python train.py --gain_aug_db=6 --n_mels=80 --spec_augment=true --vocab_size=59 --norm_position="pre" --inner_norm=false --subsampling=4 --layers=10 --width=256 --init="xavier_uniform" --optimizer="adamw" --beta1=0.9 --steps=7900 --lr_schedule="wsd" --warmup_steps=150
Rows from block 4, named by matrix and row number. Rows with one number belong to one attention dimension. Each number is 200 + 40 x the weight over its row's rms, rounded and kept within 0 to 999. All counts start at 0. After the name is the row's rms in percent of the matrix's.
# q: attention query, key and value (stacked) (model.blocks.4.attn.qkv.weight, 720x256, the q third), inputs 64-127
# k: attention query, key and value (stacked) (model.blocks.4.attn.qkv.weight, 720x256, the k third), inputs 64-127
q.121,086,263,210,224,189,164,172,233,150,224,213,172,258,212,192,197,106,239,214,261,124,244,289,235,159,152,160,148,211,168,259,143,238,229,219,207,174,215,189,162,254,193,192,244,206,203,219,194,190,240,200,182,207,192,198,183,254,191,214,205,242,155,201,204,232
q.122,110,199,194,181,183,266,173,172,205,135,196,269,170,213,182,207,181,144,212,202,184,234,225,251,172,134,220,196,249,263,214,169,192,212,266,189,269,210,171,159,162,197,281,215,308,235,238,217,154,242,185,216,216,234,183,215,179,172,208,168,209,155,227,162,186
q.123,094,197,180,193,248,179,259,204,280,203,234,199,146,217,175,219,247,196,222,151,152,226,147,252,203,128,170,171,195,267,129,212,173,257,215,175,190,195,206,247,168,173,228,177,233,212,172,172,180,165,191,300,260,258,169,177,134,171,141,237,165,249,193,139,213
q.124,108,188,182,233,140,207,141,168,173,199,176,243,206,205,198,148,176,265,236,219,193,233,319,190,151,155,156,205,239,208,213,73,224,249,200,176,209,190,150,125,206,220,210,194,150,171,223,189,209,194,223,212,135,205,187,268,231,149,207,216,280,135,229,207,132
q.125,107,271,228,164,205,263,227,158,211,206,184,230,197,195,124,162,201,110,178,210,175,227,207,215,232,162,221,167,214,236,245,218,173,178,276,196,233,201,155,208,212,172,232,249,250,201,257,232,154,244,194,179,270,175,217,177,276,164,241,113,193,214,231,245,188
q.126,113,205,169,164,163,159,183,155,132,186,194,180,208,159,219,213,251,207,199,204,291,235,210,164,201,244,278,215,180,267,230,232,258,200,193,196,269,151,180,202,199,217,221,173,249,174,254,256,215,196,239,155,214,179,200,230,215,242,211,120,161,209,167,194,206
q.127,098,207,147,168,209,258,259,191,244,180,218,209,150,220,136,189,205,184,208,203,204,226,154,241,215,171,175,121,204,259,164,127,147,191,282,164,206,233,210,201,202,194,219,165,198,222,190,228,181,231,198,216,239,189,233,136,156,153,210,201,216,191,182,195,230
q.128,114,193,204,164,189,169,208,204,178,188,171,198,144,185,204,226,280,179,201,181,287,218,191,166,200,251,230,147,126,223,185,237,202,175,157,231,149,167,258,263,202,221,175,183,235,285,179,251,157,195,265,204,235,215,252,219,189,178,156,203,171,232,196,160,257
q.129,107,191,203,210,242,255,236,213,143,159,197,199,159,162,231,191,143,171,162,174,230,163,144,202,240,177,245,223,196,229,200,278,162,160,205,193,201,266,288,194,148,146,174,151,263,210,222,205,171,218,201,230,269,207,183,145,231,257,244,153,100,178,193,227,213
q.130,097,181,188,221,229,182,241,208,288,223,247,188,164,223,145,215,198,153,235,144,221,172,124,192,290,230,191,192,198,223,253,204,114,180,196,208,158,206,198,217,243,201,194,232,148,231,176,147,212,160,213,284,189,222,242,217,223,211,163,240,163,223,202,236,280
q.131,104,194,188,238,189,247,174,130,226,218,178,210,196,182,149,218,201,145,229,190,268,205,233,138,237,217,247,169,170,254,281,171,163,169,227,165,227,153,231,159,235,250,212,174,170,244,243,231,211,215,281,190,148,236,266,183,209,239,175,221,261,217,238,232,200
q.132,094,140,173,233,228,164,158,212,233,217,229,109,244,211,236,222,183,280,208,226,217,147,171,201,233,223,231,194,225,176,203,184,194,174,179,264,217,215,194,176,257,250,198,197,119,151,169,115,284,174,125,194,107,201,215,180,178,236,152,204,200,165,194,207,219
q.133,104,152,98,206,223,108,158,179,194,140,246,143,200,174,260,304,237,195,159,157,224,187,127,205,204,183,258,183,186,197,214,171,180,254,177,232,285,162,158,176,205,256,200,153,195,181,266,193,241,195,153,152,179,209,240,232,155,212,215,88,227,184,164,168,250
q.134,094,177,164,140,153,168,230,230,249,231,256,165,252,213,176,213,176,245,213,240,179,190,145,191,235,243,191,206,207,195,156,180,189,189,138,271,210,209,188,229,224,247,164,222,179,130,138,167,325,149,177,226,129,170,137,248,240,169,173,223,109,224,199,181,248
q.135,096,206,222,164,163,209,233,275,224,210,219,170,184,219,191,204,203,156,241,207,198,229,187,228,170,174,153,183,198,125,131,203,199,204,234,274,180,222,268,238,177,149,216,238,232,234,137,219,140,196,213,292,260,138,217,201,234,183,137,234,175,234,193,127,268
q.136,101,231,247,195,222,294,220,227,186,177,209,269,170,187,246,177,195,152,117,215,161,178,146,203,168,248,254,235,168,183,143,282,227,184,185,127,138,206,278,215,119,152,208,223,285,260,170,246,119,276,213,132,257,219,156,159,187,236,200,191,165,226,167,245,204
q.137,120,130,191,213,197,178,186,241,133,198,198,211,248,108,283,270,153,161,222,202,249,263,238,195,218,105,218,163,157,213,177,129,149,227,220,236,241,182,266,163,195,194,196,140,203,219,241,248,218,181,237,240,248,180,256,241,255,214,183,163,258,202,192,159,247
q.138,091,221,260,147,214,161,316,219,270,260,224,156,214,227,164,230,194,234,216,191,158,252,211,247,244,140,224,193,183,243,124,200,217,204,187,287,166,182,172,239,179,190,168,227,135,164,166,190,214,146,192,244,215,215,161,237,229,139,223,173,154,252,205,188,253
q.139,108,187,190,185,178,163,201,203,132,161,226,159,247,183,246,234,188,253,235,239,187,229,245,222,180,136,198,219,248,168,191,157,255,221,214,238,288,202,176,162,217,156,192,196,188,150,252,175,200,172,173,173,201,210,185,226,207,182,237,105,204,166,185,141,162
q.140,107,249,257,184,290,208,240,195,231,265,155,164,181,248,247,206,238,269,194,218,159,162,171,232,206,279,169,224,159,182,159,276,264,193,147,166,166,203,159,261,200,190,145,236,165,195,151,173,182,189,197,184,202,206,132,162,105,167,270,210,165,258,179,225,159
q.141,116,136,97,264,225,98,178,240,148,169,179,172,193,154,268,298,207,183,225,142,237,223,167,191,212,164,178,228,174,234,242,114,139,277,187,172,206,145,252,171,195,250,205,141,178,228,235,197,258,156,217,211,195,231,254,238,229,225,163,237,270,188,167,132,258
q.142,102,162,221,210,154,163,170,205,135,138,223,163,153,190,184,198,176,208,242,189,290,192,249,136,200,210,214,172,243,216,272,166,222,216,174,235,209,202,201,155,278,190,196,198,213,227,198,167,193,156,227,237,183,224,234,253,244,221,143,230,151,185,262,147,207
q.143,116,159,252,211,232,251,183,245,130,215,167,277,238,168,290,156,153,250,157,210,167,164,221,216,171,205,164,255,242,163,125,221,203,202,168,150,181,240,310,216,144,156,160,180,213,191,169,178,220,202,181,191,192,211,163,164,216,228,223,279,173,215,197,174,133
q.144,095,209,158,248,213,252,188,226,144,206,217,179,193,172,187,183,221,184,163,162,246,187,160,264,249,277,226,188,194,258,182,219,260,157,193,201,136,179,155,265,211,161,206,211,210,221,196,174,186,267,169,212,252,164,244,246,200,166,211,216,229,142,275,151,264
q.145,085,172,150,197,214,251,158,164,157,179,228,205,252,149,222,183,215,162,189,204,243,181,117,207,224,244,226,320,216,201,215,231,225,205,148,214,183,189,210,164,153,189,213,163,264,238,286,198,202,220,217,166,171,212,321,123,214,150,234,192,211,217,169,202,209
k.121,087,185,275,183,194,179,191,207,185,234,214,172,276,230,134,208,142,287,242,230,225,225,275,180,203,188,173,207,187,172,243,191,196,195,205,249,177,160,208,210,260,163,205,202,152,211,244,233,187,147,206,205,182,194,207,178,181,252,205,145,252,192,192,265,167
k.122,109,228,177,145,171,340,186,195,201,141,190,284,211,225,200,168,148,229,214,176,184,166,165,236,150,189,228,171,244,249,222,164,226,172,196,226,184,270,181,146,192,190,203,220,230,204,236,208,219,231,180,258,217,245,170,165,244,131,248,211,199,206,259,248,177
k.123,089,236,178,148,208,241,262,200,287,211,207,211,105,215,146,137,199,251,177,146,169,196,124,263,167,182,204,147,189,229,169,231,160,179,156,230,157,268,222,165,213,231,174,226,213,180,165,147,291,94,189,290,164,282,198,173,189,138,176,231,169,224,230,199,230
k.124,109,155,174,186,196,239,152,220,145,190,137,198,192,228,165,154,220,230,247,182,209,203,202,274,186,152,188,153,238,209,146,144,160,260,199,231,238,163,182,140,247,208,255,204,247,212,235,232,206,121,203,263,227,226,193,260,207,189,193,215,175,192,245,225,182
k.125,105,219,211,202,207,227,178,149,255,202,225,206,293,231,194,183,189,154,272,248,205,179,212,189,169,222,168,167,242,246,236,169,200,154,258,258,192,219,150,192,191,164,228,236,201,121,190,231,216,296,172,169,192,188,249,161,275,193,202,109,238,228,264,238,125
k.126,111,172,149,206,214,124,127,198,133,123,202,176,244,191,268,238,214,148,199,219,224,241,195,171,141,160,190,146,199,253,266,213,270,237,222,99,257,232,178,217,112,204,264,166,201,222,253,227,138,261,209,246,232,128,100,253,173,198,247,207,155,179,240,179,146
k.127,099,180,158,133,174,316,225,205,294,204,189,209,180,213,155,174,160,209,188,178,171,210,186,282,181,120,257,161,206,175,172,204,137,143,174,251,201,231,245,180,280,263,213,196,215,241,195,198,270,180,185,169,204,232,259,146,276,138,199,187,239,226,255,165,195
k.128,109,180,183,243,191,128,178,177,182,153,217,159,145,150,270,233,243,133,198,221,244,190,176,128,179,165,152,179,175,216,229,227,172,214,172,124,218,221,208,220,153,230,235,192,206,251,199,218,169,199,251,220,191,217,179,232,166,188,190,233,174,176,187,122,224
k.129,108,221,214,223,240,185,236,135,143,185,188,171,245,145,199,174,142,181,144,202,226,129,230,138,196,200,213,224,219,168,229,239,215,167,205,119,170,215,245,234,124,122,196,139,211,206,170,206,191,186,219,159,220,209,210,178,233,251,199,178,197,196,191,210,181
k.130,095,178,213,221,227,197,283,232,298,245,247,197,198,216,200,259,232,191,236,149,193,219,204,166,305,224,173,210,195,186,230,180,187,199,213,213,182,171,212,275,269,203,164,255,168,221,207,173,226,179,227,138,184,305,287,184,186,212,148,180,265,226,226,155,226
k.131,107,183,138,252,228,189,140,228,196,137,204,254,247,173,250,230,238,152,184,185,221,241,179,184,221,216,181,169,178,285,218,139,217,163,264,193,200,257,187,171,249,238,247,207,233,198,237,244,241,327,185,193,229,202,247,178,254,158,183,201,182,162,282,183,193
k.132,094,161,177,175,195,202,221,259,215,220,200,220,118,239,223,290,186,256,159,150,185,225,207,210,279,235,279,201,181,179,217,203,231,249,197,207,232,151,245,205,273,227,166,190,176,292,271,196,181,164,181,154,220,217,213,177,159,210,181,197,217,204,143,219,264
k.133,102,225,124,156,192,134,167,239,142,129,225,189,194,185,234,273,219,174,119,156,200,217,171,163,214,228,228,216,133,191,214,210,244,240,183,197,189,269,176,205,246,220,185,137,183,194,253,201,166,238,194,174,174,184,154,229,174,128,267,195,167,186,191,206,223
k.134,091,203,236,208,172,144,263,202,275,261,277,239,159,224,200,262,188,209,244,147,211,254,160,133,263,182,172,230,142,201,237,183,228,236,196,208,243,161,197,300,182,202,170,204,204,215,173,191,157,123,196,212,196,137,213,260,126,224,146,208,195,241,171,137,228
k.135,101,168,244,209,139,187,220,173,252,280,188,182,146,222,147,161,196,224,283,220,236,169,255,159,207,152,208,240,212,132,219,217,218,185,138,206,198,194,249,208,173,198,160,205,183,221,146,191,169,130,199,249,140,209,204,171,203,225,168,234,227,233,131,157,199
k.136,103,236,268,229,217,233,216,182,183,203,199,191,226,172,201,132,137,163,117,245,186,124,218,151,139,225,205,230,192,180,193,214,216,139,181,150,150,267,232,205,95,169,194,197,221,167,181,193,152,252,222,139,192,179,187,177,170,220,228,198,191,189,200,231,176
k.137,120,89,179,244,182,130,125,159,159,202,182,190,222,130,185,202,197,169,205,183,281,209,227,165,231,167,240,196,162,177,235,188,166,191,159,242,245,203,255,122,193,187,227,127,190,231,264,264,228,132,247,247,221,199,203,229,243,186,204,212,188,217,145,248,158
k.138,086,169,275,179,224,165,280,192,326,236,219,169,156,250,178,202,257,184,237,224,200,237,174,203,226,205,180,118,181,213,165,204,206,246,181,217,231,188,145,157,165,249,178,226,198,178,216,198,159,175,220,239,185,159,159,206,121,199,150,186,161,238,184,180,182
k.139,107,167,180,138,199,163,181,197,149,166,167,172,194,209,189,220,182,241,189,204,189,210,230,204,222,161,231,201,246,179,184,187,264,257,177,198,280,200,190,185,192,170,207,192,196,212,278,229,140,144,202,233,213,134,130,223,216,194,249,187,145,208,189,234,181
k.140,106,292,229,171,257,200,267,198,195,259,184,129,145,192,215,193,228,220,154,229,136,184,207,242,170,270,231,198,196,185,111,232,201,175,161,174,165,179,171,208,187,188,141,248,197,165,165,178,216,217,188,145,193,174,165,205,130,212,212,181,164,186,161,199,237
k.141,111,184,97,219,158,147,143,240,159,181,191,173,230,142,156,233,224,218,155,137,203,222,166,207,231,193,213,254,142,148,227,214,169,215,184,197,165,220,259,193,240,239,195,138,159,201,196,202,260,117,235,230,209,225,197,223,181,177,253,228,239,176,130,213,223
k.142,104,153,205,231,185,175,163,211,123,141,208,184,169,178,260,256,236,238,247,179,238,223,218,110,265,150,165,151,215,204,240,167,275,248,205,109,206,185,226,185,204,185,221,215,194,263,212,224,111,178,253,259,211,247,184,236,186,214,225,235,164,187,252,161,210
k.143,112,191,232,228,215,252,181,185,103,240,145,210,173,130,177,91,187,232,128,181,197,137,216,223,223,239,215,235,210,177,132,218,146,178,176,173,242,182,296,152,139,131,188,193,224,226,181,182,214,112,216,189,227,202,191,215,181,247,227,264,154,187,115,229,211
k.144,098,161,261,178,197,215,131,255,241,182,227,212,229,233,246,236,246,181,218,200,222,273,187,213,194,236,170,140,157,177,180,175,221,202,159,213,196,227,211,182,144,297,205,216,159,241,143,185,158,262,187,182,131,189,164,315,194,235,196,157,252,220,287,166,245
k.145,086,264,241,177,215,222,235,229,200,201,121,203,218,181,226,246,199,219,259,272,217,232,309,157,200,237,243,243,157,200,272,218,243,204,194,268,199,148,202,266,231,276,182,209,158,203,212,212,260,199,218,185,200,247,234,205,249,111,169,178,305,206,160,230,189